config.yaml
image_size: 48
objective: "v"
cond_dim: 192
activation: "gelu"
fused_qkv: true
shared_expert: true
layers: 8
width: 160
lr: 0.0031
steps: 11600
batch_size: 256
epochs: 15.2
warmup_steps: 340
weight_decay: 0.1
Rows from block 2 of a small class-conditioned image diffusion model, named by matrix and row number. Rows with one number within an expert belong to one neuron, the router's apart. Each number is 500 + 40 x the weight over its row's rms, rounded and kept within 0 to 999. All counts start at 0. Numbers have three digits each. After the name is the row's rms in percent of the matrix's.
After each expert's rows are labels from the 100 images, of 14848 (inputs lightly noised), where the router gives the expert most weight on average: "top examples" is what is common among them; "colour at peak" is the nearest of a few named colours to the mean colour under the peak. Only what is clearly more common there than usual is listed. The data: rendered scenes of toy objects such as cars, trees, mugs and chairs. In brackets: how many of the 100.
# router: router (model.blocks.2.mlp.router.weight, 32x160, trained with AdamW), inputs 0-79
# up: expert up (model.blocks.2.mlp.up, 32x80x160), inputs 0-79
# down: expert down (model.blocks.2.mlp.down, 32x160x80, transposed), outputs 0-79

# expert 7
router.7 078:502455478459566547557508487503527530513499519499423568542521421561498492515529488544510518470562497537446478552480462515520504568524414506507480478489521500515516487549457516465564465430566468446526573424517524503525469461545424472517522540
up.0 096:515479539456581471562532456526551530496515563538432413474569495524515498556499510483557428529490528492461524436485514521510418469477473473485547451545486511476535495494459521543489490505509525472500533487495536508557524469445523479508532464
down.0 092:507463478480504546485513523488508475448523664492512584468501475439471472488557530468503573496486475441473496473476513456545512516533553499477498478519503439477565537473505479541486517470469525491496584510496546513507450541457514587434496474
up.1 094:488478487541450503470553537442503480527477527496499557496539528484484542547436435511501545468473508477466483548533544514560497524483497534535507531580540547522458506554484529523604416409496532501459546437532490467535510545504455451456497570
down.1 104:521461511445464539549447513481499463491502550487510452389485454453503461440513555498492463484468546486510451513527586496449489501501562484527500477512539532469522430460491445459473475609431547538467526515551467527460565481498459426486494537
up.2 095:555574581554525493500503457441529528434510503491501496517491508497560423530500478426533518503478521493445580455375487534511419484513464533459472485533452476518547499515438478641491483493440545500522485503534460380459487460480491472530526469
down.2 086:481518506521469509436436481483498479447507544518512531496478547457502494515501506524483480471471510518478538466394479468582477470454528524543595533512482474572512473566478437415482470504485465485466497456577542462503476489539504491477483531
up.3 100:490513441511508518512525527531469509519480494523486543476518474612458386561470512465517460440446491468524450473482530540417503500522497554525400480492495503468546491531513502508444527474454511499510534554451504475484440502513540575502540502
down.3 104:536501496505511480493494525487509566525495437423467475467492511476524594423533525478538544504514531503488477499472488531547466470471490470547537424470527508499508541489532489492518536508552506483468543470484485499510494470454471573477508497
up.4 108:464459483379460498503520515542454572498497508503530542517526533515491493507546406539578539494542469475589511476576417540508527467497533479469587590507486497447454487479464503572476506513495475548531525496500493486396456487484517487442502460
down.4 094:515442534555548468535561558531449427474530551477469490521486464478508480554473508428572453529408451513471522503425469507446517511495506583439449531386496465515492555490475487496550532514456467471538468506503524483591536497520470420518553463
up.5 116:461492492525496527493559450554495509456449535469455544564511585509530550553479548492526592458561483535409505563460495439463480477503462496554530486470552453430532541471543509509551508443443551478514567425502496514510535523567505509611450447
down.5 121:501515424470503539453510535501464444561452531504426556451508519490484468536526398494539534566515502476533541562460474523478488537463431502490563543480456479504538416507523515498534468470508558488471445503478448553504481448468589551498484443
up.6 097:559549545468526469534496503487489486480521457408482468508440491423536535504478471572474503499502568493446487452435496454522476474498512514523521503520536467461539470497497525520502494500588413546503453479475555506539512509557449547484580487
down.6 100:499543504494410498499535508496439578508462560594439526484542521552504455471563535477415521579517499458542468550523490526506414528567447476511484483522593412488582455524488423506563501460472430494516494470466456444507461492515538518503565485
up.7 102:442464543459428547492511465485532509478464530518462539491482561482521495471544478528447534458548501541484441514517517496563566529490554541545495475587510543428502508531520505487454527473490428479468531478531458487462442473520442460520488469
down.7 093:386491475553534516463468460574447512481513516525477476496558470480518527534483607468472489512543509476505479417568541510553456541541467427519471473533513459511493502521558472604604506511531428480481511481517538484580551478468517474528487468
up.8 086:503462470542519520445477457487520514482523471500501478471486543501514410494503521512504476441562566481476498448487465442457442526498465516510437469453499521506559484493525477538534471565531486512517502529505478501551530519519487552458535571
down.8 098:448482482460513464532475435434524520525579510515487480485448469499504588501520448541535538506497524497521524491540501489485508479464561500476538470528488551471551578487575517507444512438485450511501526498484511528403488471517463514535486524
top examples: count: one (98)
colour at peak: pink (30)

# expert 17
router.17 063:515498507478501540517442446509500516553557420450450461534476461503491484526447461428499526580466520484511518433467426469475550537511483439477448479488516495586479469461441454477463462433502553491419478497531543448440467465492426453527540486
up.0 104:507416432534511519510523566443542540478507423492462511535550443520460544502476529383479494481530495554528569439504535487462551505506515487487440568376483473502509447547414470459464491489501477504425504501522536490456549513513530524503511531
down.0 084:525412505477517503476446636484536493471524513466502509553421503497508536507526478612487562510533498421498517535583538493451544481438469528494555546476463468508488554486389441558548548524523506514492481498466400410559499487502472525517512477
up.1 088:537510491520558519460492557520496443443491476538502508548477506468544491477579491464528485497517494533598471485562520430441492445506507521483510473558454481526519489470504508597391494502501490490418525562510526480479462497483460457491520481
down.1 091:521478558470407492544508560434517597464458486484515555519511536509440525502503540489475570590488537488515410589456540532491482417528463512504509537586486494498507500467480508486613517510474452495406563510478502420501510537497478511496465474
up.2 080:436462504564514546517477482475489561519529448490506482426511547473562512537500529473509468571502450482614459484555561521510498472475528496530506493443448500517516539492536549524566455440516488492493461488467492463514475467539440470465534492
down.2 100:517452480427502486530519472482445439516456526519538503417533465493385482425603495505447508526517481496506427527489607491516503504543465493480515465407460543493531424461567463532459435544448416530507446478484537460476459496510490467463482487
up.3 092:468518530497501527583515543507508464493518467460561447446552541517549478390527484480490510477491494517617478557571488553460481475508502601558481515436455534527478460485501544477480537488483460529488504521506551467545470479488510464527384574
down.3 103:506476507472515430449546466537522455492456415468484503446423422452472438636505539491467477526502488434539492368548448382503458482513512467477482502439486535464477493507488535459481502484529494512457481437506437463543532473519492483445478558
up.4 105:528521433550456450469467405493552499467503469565498456446520451575528484464539542502470506479498493504540512500531471418480479489522512508461536476540440558559498451501475495467549512513533452507586474461490565529540501501496517498557519524
down.4 091:532500470474586478514535374477531547508431465439460551456532491430471501495499523515487512515508426496495491531446493580543470528502529489434439501587420512527500511520487554560487510536417445503564520477477515429479500546513479552458499527
up.5 123:419547511494491501493478512552526507524502500465473507458469457493489430486474556382465507484517473474536511561518512441482498485540431436418496534462512481547538487476522521613525524494521514463457458532504492542483546503463527508474612495
down.5 106:502570513503532486505458536547574520543502456500472526456576483480509544450537382526523504479517487484540512430429525507452497528462569571443500523499422473497576561492557490456444543532479522519459437490559542605496495495493522506538484525
up.6 094:582520450508535521487436510475536528488515465551477527500466525537479485535528509502518481451533530547516529504474579507533521488521527474538549472456476546401506498538464576558518488450457508503481543486499556567485538538532533558488489544
down.6 094:411524551527450446549491493510574535552486522512545503538527492473507469494476488544619527491528499429563495552481521509504499445447525562475471477462480569414525487478484490477544515595532501474522523478494503529514484500494471517497491551
up.7 077:534494552502468505539511494641554507478451523574523508452491493440527477511504520376505485472514472480531564487603495516523544428473479528472513515510562569523486516556514558525548506526494471529495466493499489485479408511476536520447449506
down.7 095:521438470503534484437538457526542506476469537490510533465494466523502512500529452619486533474518511473481597510388486519486534407509465416496461485512585582487483487561484464492446478493464512494530483583452500452545600478476489527586485481
up.8 099:469522489413444469532517455479496521585478494567450451510476524548494481480464432442560562541462472528478538416491519540506510521464543536548534506494413472485349546470546503511543444577491542510513499402539517535540482490455509497450487425
down.8 103:502496489511585507472501488494512491584491484427509571499533507510521510590516551508569488534533492426445547575524476431494531532504476483475483491490437440514405457505526483509450466489526500505563530571500458597491570511496528457537500445
top examples: count: one (93)
colour at peak: cyan (28)

# expert 14
router.14 063:542437502537536565482461425520477486517489435464477538564545479529475471518522489494538462538476477507463497415443482500551567562451544472550471503495544503564550446478498454452556475562490508497529575468484588477447508520440525536551533466
up.0 106:514575493535558485440504479442406513515462537498471496526504479493493517484487471492513471481483487507512516477425487467471518519441562426491529460535585531477489526476456503533526513498503508493424508570496521479395525513495544527467418579
down.0 103:513527512442419521541441553484414482457559453490546489546513533537480523535495466501473545420523482525486507561469442579436465492571431535491488471533527507514504427472443437450535566469539516489463550501532518459501485467485509540547491541
up.1 110:492555474528465498513482503442463536507511460491473475581532565469507512568490532573490480523543502486561551432550543529526548584512471502494426517585507427452518439481479435549455532461527514458482553554521572470559504518462510524520503466
down.1 101:436520537455510473447423459483409460524469488520480476508456503517499496463517480460512486556486504558502556551486599451505597542453479500491467519549493440534473546547509433551580563554510469501482507446430433432461456502522446555485485473
up.2 115:502479494477514505536544532487500481537476501540531525414519511507500517491499492592488550493503482521585578416541439537567456427538569517504481486495481457492489475515583555496490479524512547573539423522489523469510528460472517547523514505
down.2 103:544473560466509470513441574483439521466478486517510528466597493536490478535574541440384496530530477530499527580484429446493453459455459507450514535474448441425490491463546411542547522554468559479498466501492459420483473480502492535456554502
up.3 114:521472465487590476511559488466534457497533430476484449518498427509450483531450485456532464530486504491498512553523504549477542461473515439494485504550508438578387466575494469523523519492504497497496513502482550456490510409502525456486388503
down.3 107:457501556462444485449449480505493564535463508435452539495554521482472468501515524531529493514450504483508510470480558466512546526558510531485528497465511376443438469533487556487483503523466524478498513523478478558607465562509509488529419497
up.4 095:487506469512528495527446515437461506525540422513548494518507444479489448495464547448488493436551522524480534456455481495395434468491445550476482560495532530433521578450478551541527548485528468454466519562474501468475535507521494543477554523
down.4 092:508535520497389614568495510512505528527489522460507559495541540457505518465558452499553525508482534574475533503578475524585484472498544489545519526424588420494447491521565423453457502496513553485498491450483485555492519500539514545457460565
up.5 094:508498499498548524508515517534409510458457436501402469487514499478504484521516483541455472496455506473494566389528532506467541464600594537498500503493559521434500448504558462528551524565537487445584514545495597482537509464593551450497489505
down.5 101:483465464521486442445460519510425526530499481450506523451487477453447497468458557448502492538499513508466583632531513494552498500382450468451515460471556506475499528458538585530455533491462527543573491589503459499494464518538523388498469470
up.6 101:514502480533399547447538525493427417529456476562450548520498490431545497472501559563521487520549500458425502446531461444507512521537494498518505446463500510531396552529491481545557479508512513524496506456474433514539488514536524575463475550
down.6 111:497539519475554432518495483438426515499543503537558497547503517545519526506469497472554549481593504565490526533513486574450487478500485508520475469470544551467359476502472512490480491521531524470516503612500563501444490497525493533509487495
up.7 100:531529469490434481510555459458495452487470480448500504518479478538550489502551512497505483421472493508536527557555531446471438516534440510496537437549529484438489461552492484503517544530529425521514476481385597532491493494477504530517466544
down.7 100:532557536476592496508451467461527547477534577507504479512559527581523468476423534473493526480515474447517502527400455509505486522483509472556438430556588500481512531490470433512401568543551423492551499546489410505457520519507539528524468530
up.8 133:427445510517492553479502506509505489483495513484439540460440501481526545496536441514478552440488478473463505506506513492482512482501540523482551462471465478537492498564415488464518479575501519516523545571454484574480527515508467511528545588
down.8 102:492483453501498488466435490562499535444472460488522504378500490497511449494523525412507504464525488457503467506494458511463451528496470482458519484467489462401502520490453420508444507503493519515495555446463519535507502465478499571537421515
top examples: count: one (91)
colour at peak: pink (31)

# expert 29
router.29 059:540470543595509548460431554510507552506410489510513483527483547402493497509523490519516529528502557470449547503448417479581531540547455485477466504493553508575528485504440459438475465507477547522506494446490488470477507463466523486493519512
up.0 101:455491447566542562455505500534545457534535566506542454530483497418513544512510527448542455497509510515538472472521445512527562460580498508445476496530572464534535461512507504509526560552508481460515477491440495534490481536564515546432477511
down.0 098:460525554478485513633440524436576554576474500435557482518532498578488491502464505554547558446471505557528502525441469504471512480470458496517484518542539461493551482484507521566485560496533522525485467515478465484402525485490538549480465507
up.1 096:535569387494552466476544464406512532486480510510610524493423464473452535474503518437488554495522541512533486474461488513516482477514482481572498494470476515376531564499503520442470518496488439513516536526457543465512380585480491493491540491
down.1 097:435540631447389514550577506459508471517547483506398447487531542567560492501468500550530496466544490499483530520614516474499445492525503504495552542459477499474481434530549483546493487451473485460508523483449496429585589440444449472521501502
up.2 103:437543530576530526491536475454540507439445510481489523521458521457460460536590502430469450504502500507478491501467493439549501454529458479500509521526457508562584522577469484543505433416471505509519547456510496402488490481445520521536520492
down.2 110:497466370451474470474502500460514464478571511494478512494532440567539489481445497523475578516502569466537490457462479510425513489490464438495487517543497494487566436506484494470494449527534458488497530522503558494543450492492515537496487468
up.3 089:438486412500448520510406470586499505505437575443468455462540448536415483509499511538537516534555524424487483528484559466530512489593493431488431515556470536572406481444481508578527465460529540475527504538546400524553510531525502476429426505
down.3 110:438553486498480477529472514500514541505534519549495503502500524437477552491548485452564489522455523485532448493490482548441492457461420547510540529490482510500440491464535511518435463537478481508442501502530571526494488514545509458546406523
up.4 103:433527532543548563478514452562456470537442409528576485455527492470450529508483498513496529535515475449508477530526488401524497462519453515468456469548509511444520480552431437543463532536437493485572492556507531473482495447474536479496528544
down.4 103:483458475494468421486484446478564541577543522479503486471501473528566443475536523591478541508528486585522470406499488544492551476453510494475537471563509555495512544500511517513509566487540496484573476483476467549515523554525465469502465511
up.5 085:521514487475503492488474537494493461538534480551436498476558540475498546483572522482537423423483550526473426557503553457486457559488523560467545499526504544373475423510504528416446487482473470455463521526538458550565540499501542457531463504
down.5 085:426524526507499411494472504496459501480458431486509522523599545537484467549462457553496574482471508484523506461588458498486511493563523491449500522465503533433467547513452591374480542457514495473456490504474589558509513500476535484493584536
up.6 113:483471478509551469497565459458469501480464520505394459494508475534502415482519470522467530505544520477525549511540529549440551383523418480519545470530491477500546543497584510530497492476525428520474462508502550518480564470496474499512528542
down.6 087:544525502493415530484443487472397530482505541488552527549535517430519476516478488460515491495514438475529552505468475530533510488511517452555520449543418535484487426477518494511443551531469454521428453476526515428487446442467447452452480538
up.7 091:477515483492529469491485523453496528502488446453520497538537525495539474513414497462518539521575526429513512490562454492495497535516508597481553574531495513506529473552444498491496411588518420505467533548518560469506422483450457508509474515
down.7 090:477504494503453500510562515525483463540540487567442506538431438440442534507537486472539444523471550575469548488430501467502467528513490489450434555527460426443497547525503549564477440472504465521497476458496458474481476502456477492451538536
up.8 103:474490466459487518478477577490570556526518457548571467534511505457479475559548567504538513485457583516573436531505410442535616491476478518492503478425481470465481534523524534564509510513500463489434482478522488533536487479532576489497544457
down.8 085:455496548495557492498555514489599459492501517500508535491440475521547553463455490539536496484481468482535446469505510499469548546506528448481557453445528475483522453465521414587522459474540441521507508454512575494530556511516461541433507473
top examples: count: one (95)
colour at peak: pink (43)

# expert 13
router.13 068:519438498371540482537470473466510483495518466524502457486535529473516512521483464528525559511470502447467477458447450535518580537564483541454498453441469471581574496527463470432465469538510574573453498502522576477433572479488460594460499501
up.0 104:520511498409473571508506498507471491464513499531501536499470522531474520492423449603437498486514507486414540524617478484506505485447547562508529504515499406496548531466451549488453465466510512534481473546515421530578447472516514468502430521
down.0 103:506523486570463478457546523653502514471518569485522500449474479505485469556496538398473510436453502524544485454500530574429539475556467458473461503504513431494579525488508431438511486489511538495448511480506504466455525537507495477513528458
up.1 110:487518473545497530519488511420521469516487524433564481486536485525513587518531526439487546461519520448526463542348505475544483535457469518459541470523478510640527514503460513551496476528522512472430468459445455414455523478499526538526447579
down.1 106:492513507474450442464612537416513429546522441481522526497511526489484502499455543597556479546459456522466478547535531505537475430507505461559459509492459543553546502488487489474502453485514481505429531506445473608515489562449499513448439571
up.2 110:554450584463489572482494542572459535509485475487482471483504548468510590511585448568464478478446499467516546491448492436563486584502514513521494485444475525503556570419533503563510480481532508482496436560495493495497494466492411557495536531
down.2 102:536457436534474461569546628500512529559490624489522511517447464561481504507465548525477492452475528552493523557477474504496471539523506470523458534516453524487493408497457500573493442500534497520536455481531506458497454465494579533530532515
up.3 079:475451567487443395533477474431517515529466469498534512484492465512520543480438499524490497450528581527467516476444506467518533513472440472538481505476503529631454510473491473511510471450493503507427524495504445539428486430586553509535416469
down.3 101:494466426414582573471483432496536481564492467518515556542518543536517454506485592463532550517507538509529528522479466560490464509486508513482460497495486491536410509422521510481523512486540517529497539454493496555485583531488487549480516462
up.4 089:470460517507435417572503479499496477520467568478518557517565458495453558505542493519507501507441469492481570443483556485519435471492482500530490508513468481597509526520491475547580426473544494517457529544448509549574595495437529458509548554
down.4 104:506499479510515508443513495504471508519515457539499464520509468456615485457502560508460452562525552469506487554543532514427448479519549493597478543495515491541506478497466557537473504413540527499444600474535568564524498486566561553465481583
up.5 109:512511418524492468527512508493508491504594459575454500510439510491520499480509521478437509480470479446499593388469430473522538560542515544507478543483576534496530474524541562486471432469535464475472470474489522537490494546417495493469518501
down.5 100:490499579463496533481474564474527522467442503481548522480461464536514557449552453511536501515532422544486477557488522554561470440537451439426485477532532573565540560505534418565566501515516533547533488543498440481500532440491507492525486436
up.6 112:506461467484485500524564506531562494532524478533543518521507532454455526431474418442553512578492497475456520516532465569418562484496428494490484559493489467497471444536521487576503544425512483583519491383524461518532517457459518469519522519
down.6 099:528463536477504515503459613445510549558523494533466441572418506491488445521528507559462477526548543499524522432494520464558539569523502457436511526513543432496494516469522470520498505568502475484570445541483553554531456479486523422512520522
up.7 106:515525521459524542498531433547520543513506513540473544514540520457477500496534507426437456474530489471489459461505594500594569484415523504510514462525464524461428509473490578542464511453436424498516491465473446482522530500547543511546509504
down.7 114:510525453544447439537485471492475444529510525498516460471471517486588472486461496553516556485489505615510462562524603438432595429533511510499432495460412513483512507474476435506486512577496465484498501535489590489445511489469490491535543541
up.8 123:455515478406516528530546530446496518480434492509517427470466546464492493519496435454501450497455509515536463460501523527504497418491476543451552453483477514607537517480528479497480546536506507555520481503524553535467494453424468568494545380
down.8 108:477479468500449444531483504453496540522458450511457511493492500521509545463464595454537510505542545514496488481526528456493545473532504542494460471486503516467528505510501431550530526507495497452518442467473488535491550483527474493488451442
top examples: count: one (93)
colour at peak: grey (70)

# expert 1
router.1 075:516509445460479558514477476491546487610516506474450571585509472462444503533452544526462523522537530501473619474498501519499482547523518542529527493524464458564526523434451469437522454537517529460520488511507463484447494524547496538560502557
up.0 095:518478546490524529511479516512436562497511497517481478510504554471525504526427600487543463467465518568532517506533447459520467506482448502537573489518453524523525536514457435501441511440517523474455522545493467484544470484551532503451496557
down.0 108:511491526509509481494458587457506453519505452490552567545425474536466532502492463460519548513435496441542471434497456511538506529525488467494456470537471524547526412448451553548559520535514574507429504525489502495476487547562498477565487530
up.1 101:472440468528497460505485502498519550427537519549512459475480580470483455497537495465465488411516537504504491491568486528523518473467478490509491485464447492377455550520439548523491448551471519538478520498410484530511473489454451503519469495
down.1 114:502500506502503533477519451531529479428525483437435550478545467492543474502452519622481579438472481546486512496520513537508551544530511493505441466453406522483510476505437504467523496428532471475425524517421514521525539530495503517470530529
up.2 085:571515517538473460529460583459506520452509479445471459512537535488489419520470487495471541459440494574454538522507474486471535499505461493505522499520422490548486473473530579552472488548519531493579501482473477458494529500475439550464616514
down.2 097:580474518466502566443543503488513501547487495516545541519516469562473574452527463503490459438533511459451541525491478484503475472467536448553494557529488537514544555511554486473543422497526526514543527560562561534546546484461519464534505524
up.3 102:565595524504539512529493500430472491522496533522481529553490505495441516484514524517505499458464497541481565493490525499463510562495524526506502476471524515547413525483573505527460515495477419505508505511519518478437492507514527514522489548
down.3 084:509540530497495463518605441464476488483498513452503495624486473484530480441436487533424476453538489449499539509454518471500514512498461477529443558479490554518515472488506472464499474508446448469485492523545445601544494486535479527466544559
up.4 096:571473533447570418524490465427514526460500561500478448554441445507489467450491519472498571522515472488556525524543495525522529502501451562485532571500453458518528497437505460510452510503521442512503512564534566517502538490556540503498543519
down.4 100:557488525529430544460551476531452490474512550469527574543520506495495549458456476533535464498524488547516481513567509480469447485514513450491497553542523433454556518523529508493534532516439461487497428467502482459489474489510448482499445520
up.5 096:487499524474537462438546502436485425551485453472542484504469493486467503492490496478536474419512526487524473536490530452549520517482576496523497528481534489490526523456444460533478506463541482480508509576528421525500479511606549498512516539
down.5 101:533515501495452528519508513566488512533485510530458468511507533537513501486528474507512605442473487474490488445637518520448536501540462521479503483524609515504513498488421466556524457484549484531516502398572560501465516489523521478480439530
up.6 096:410476570584591535467581526509513563514488494426529510525433483471515482484517486575493523464569446482538537449537492564528440514497571532441456548497522498543519475527505475489525519556478561442500428520516463522481524437508404479482507513
down.6 100:458550452490396448520498467441427517444474531515541422532512532499498442506531449437494441475532460477492487557459481447536499482457434509555478550484531470465463542498493453513484536463504596589584485431541578493519451559473553448534471459
up.7 099:426554522528433480525484546534558437455518495486484547561497489453513489534502488499501481493618526513449587506441579557444494476549487505540475472513481473516498485449526471488560504561500459468536413567545523424457533464507474526544485526
down.7 094:462495549446566524476509516476499554515519587524488506597549528508485487440520521548478524566534530484471587460431483476510502470506527456512517502566502505476484453494476496488445461473491467550500464477500435516507483523495527560491537497
up.8 104:484504564487435504472469509486526494533486520530440471412502487520549466457510432547477447463444469431518542473421541501552482515396535470523469485532509469543504534502503500536456541539553465493466527557447490532508560479514535508552597492
down.8 089:469484444561523516460521470392519464538531499489539532466544491457474480497518532467458524504495512507542535498539504501467476431549460511497535493551605461591467468567442513515504598446522491467494506540469490552506493498485566543509486386
top examples: count: one (88)
colour at peak: grey (50)

# expert 6
router.6 134:563504513480474488526484540572512489531505491579531536542482570555571564473539523458455535499574524481510482503507519473513485493493523582528493571538494515411475520532502560476531531571513526534546511596500488530556523558509505500552497513
up.0 093:529605498517479517535444432453469542439392572517487481477456525469552408436539465494444526581505517474516433623523479480560537387534442446486485501477473517513574482554463460518455469477469488528512485491474490512516472476441497497504543530
down.0 103:444552540464545512470565467494510433435590519494504485502558446498397565547486510526468461538505499532481474409492496521473508581479557515505518521446518478525562478542460543464519491537491472482498530509413520471470540521467480446488546523
up.1 087:485549505512504506553451593521448535444540483534492511534474481380524446457535464573507551467535503465511478491510505490525554620536548549538494505526457474508529543447500495517448442471560525472487490476473447471547462470477485498519522545
down.1 106:487506502474499529476546624536479469421483443450522479510536523589473531533487515474534462432488486572516500522496528494508519377512455474544551524520472450488523476449477508439548427547438513525467522487435564499443556523468480467494517552
up.2 097:456540388464514504537522443532500524522520444490553544470542520490541552510478493500498571578467499576482535471505511534503524524488509503487564575508459503451481551413541474497501468501544495514476500535542481514402481452524522498503478547
down.2 099:500583544486513425441395496503536439479499463440572397471440529552534437509476463491453477556514511481518553488479540523468521485476533534525482471533497582474438514482488506540514442504515508496472521454528544494503468543517466540500462586
up.3 093:564563501480489468462492490479507528475434448535447482514414509461508516512467553439450535513520543460515560518477493550552542486474453530544559484489550514510507458498484550498457532455508555476479478498576491500458400502535548455581504530
down.3 100:513559492542537504491540491491445546487472469513427558527559502570480493495506419535449501528551528563512624549512442440483473556560410465492450505481528419522463534505489470493501478506489547468483455453469530488558559476491534424510463520
up.4 089:460519494454493573423473462462488444483477559513543467608510519473528579464456488515524505466479526511528470410493484451484467484489431499448545508536405505554493448466531576500490500519475490488479516532561509509458497516517467541522535475
down.4 101:442462461506505489548487496498563530425544536441488522565548485549514429518547542529464546468483544474522484548525484562458479489518569498522527524518417419496458561487554443523471480493471542524521535503531471524497521439536472502513516456
up.5 089:555479515489565504470462476490493508505501479431489522449559493529418573525490539487508557408502414559503590458474485494497509427508522472486520588469567532525533470477492439500476567506486559519474500537496435542465542439485512515555495486
down.5 112:543461450483443509512504484485497518501518442549538468411507521472584454493490499528501427425481435473513594545510482487492512573495467537520523578515593553486491498525503588485477510490523567504481487484456596539527427571483495513449519489
up.6 086:540507554442470478564464467551493483567468502407598498436463532491569568535555453546580461583521518526488573465526513482468489492506546484457486437515461385470558436471485477512451538453467505493518474452519517500445508548550581540509472457
down.6 103:500518421525579519492509510436558489550588490551484498433518469503398423467459528486581557537463537480479574482401544547515519483464525561492539384472547455493568561515476505538517537528589476549502517532513468500509522459540535524503476497
up.7 094:498505495546550437546491389482473465502568454467411521470520496461483544466460496448479524559496511555478450505533470450506515552521432570534498444511475555464437506463507484499543512480570544484489485419578468500477534499445532546512493484
down.7 106:483493542456432581462503395554504525542404490523592489478481499508429439568570473591465462533501482442488468529454470539499507470502575438516504462497488519489420469482488515459469519501416555507503507501534509498495452508447520543477495473
up.8 124:491471438473448436503432486492594543465483400470516502527477585540497492488450563470493503496522415502537455466465537507521483490476480547481478531475458480528533475478465510517428531460569546513459550497493570503505491528534517426587511460
down.8 098:511538469403475474477463565453513539498560571479460502488472597540550495466473555453552484581589537521497496464514523459477497506434493562494523495518537479504485459538532460593486417502506494516486489524461500529505482535458481527544490478
top examples: count: three (65)
colour at peak: grey (77)

# expert 2
router.2 084:531497483522586532506501594476580519575463474478455538471498455511459511525464474502511529561523485458452521451514527521517503530507494457450476481493498475563529520519460489473487473480512498545483529413544482516500548516498472435512525480
up.0 098:484463511547495523546498508500489519502530470459464445453531514451553536480512602515498551494569560450467417512589586520479436497537495531575499510519457431557512534530509485502513467482458505489473456515445437470424503502516493498468497546
down.0 087:516491488513569453468452485486519459495462515548515549444471478576504502526502376524535551519495525525491434481403584497452486452532426455504506506538432461447522551518536577478435425518528513523441479507449518487504484486525476477484449530
up.1 098:405524503436417479459517528521508522456523412506538545491600506538529526476480451416530514518498527455435560546500505412509484510524541500451505529534535515569439459442537571493494517504535510520423560439502527413515468463528500444532448561
down.1 100:472576501499557478465515465521508482498484478471561466521441497490499487475519549574499514507485505514596581474472474582460536443435511499468535539546599479467516447488496443454482496501479485515442558494464393458531509504549542481485527530
up.2 098:439492482479563555526448539415490488502510529475486482482474428548491550425498503431500447531480526430533531490540534542542451466514524516465546460505484540469497503526492497525466553455584472491484482448491589510518476489467509577591503535
down.2 097:565527518451447416498521528507498560506509556539489477452473556447512465534502551505502469395526617506503502433600510481428464485475501444525463520505502501523497515513541394518543550510463511465498502490497453489495469458507513579488474507
up.3 104:510513495523430521519425499613484520511431450489457435470499543518489480459550555522409500457514487544491475449573558546517555508469506567503499476503479479535478467535497585440557490460507484514551515429493576548538500540575601562482416499
down.3 115:535474564481562472494433546598423483482484499472471580510471441485472627532499495513456464420470499458490475548550503511564513519464472442520515480517485540527523474545549494449455444510525541481582499564466417583441556463521450550530509435
up.4 097:502400507427524509522485539487522527542452591487474474473498387521583537504496493520480497559421505462538517493508467446501427482511482506468514480482544547486576486523529490546545491545487517462523473489454449491498503571527557484523458476
down.4 097:495490573517537486531575459611509443555541589502529497507469500476503496460476517441498558537444487405458512505526523495567492518528494515483474501560542421474476469462490498536445537471463473500570472498481504480528498469508505484481512513
up.5 096:537546447467483499454494491503448486548496525491536533542514536504546480526526491523497490478532469490432506462512591492452548488533539485514466467487494565481467591426562473497561508550508523449525559465531500568482533446496489484525516470
down.5 092:509484495500511543487461469485495519479543571551465470546479465520498475473516512472574499544522448526479538608431512428475482485483535558501525513456482500498506531482523491517542544473484457568552537557524511505510525504595554544451437516
up.6 100:513585567432431469476569580504476443522511587506501490449480519502497480490470435440466481527498477437527449569529501477451540556483548526485463500505519471492474505611451608495496502475546413470504494454476507465429521516465494454523460569
down.6 087:462456408547574415541448529429383467554489511487502521539494506490517485540481522535496551570572486522515459429458462502533543502507510528499536477515551545542481503527455425548475577464484430499502489554479513416526502573449481485493434543
up.7 089:524485523550524466477462473541518442500464485461540451506534453525501600547499496480493530501484500449483442513516588519453492441525460529494528448492508522487573509434546484460477571527526495506465547387514462469504487524553503530478456484
down.7 090:518613442428457545509505490491465488414532645480520549490497516473483483484496527499476501519555468516461476511476498515595518477455410492487434458457572508492548463532581464544504489511478515503460508518464540498482495547519572489492522507
up.8 117:482516491438532487521658547467445523499466487533470534543530481510520470464526499542521487488514526520432519512628489552478451508547503508469511468483466525467522536502480505554526484514506458495547501484482452341538523468533594527487441512
down.8 106:504436510554468470473338509466523512524465419479532473573497547458513539486483436457515532554536506492439553512463531477458484573520473493515459479546551499454581491505513531411510578457525529496518455520519525531487509536499472553474368511
top examples: count: one (88)
colour at peak: brown (55)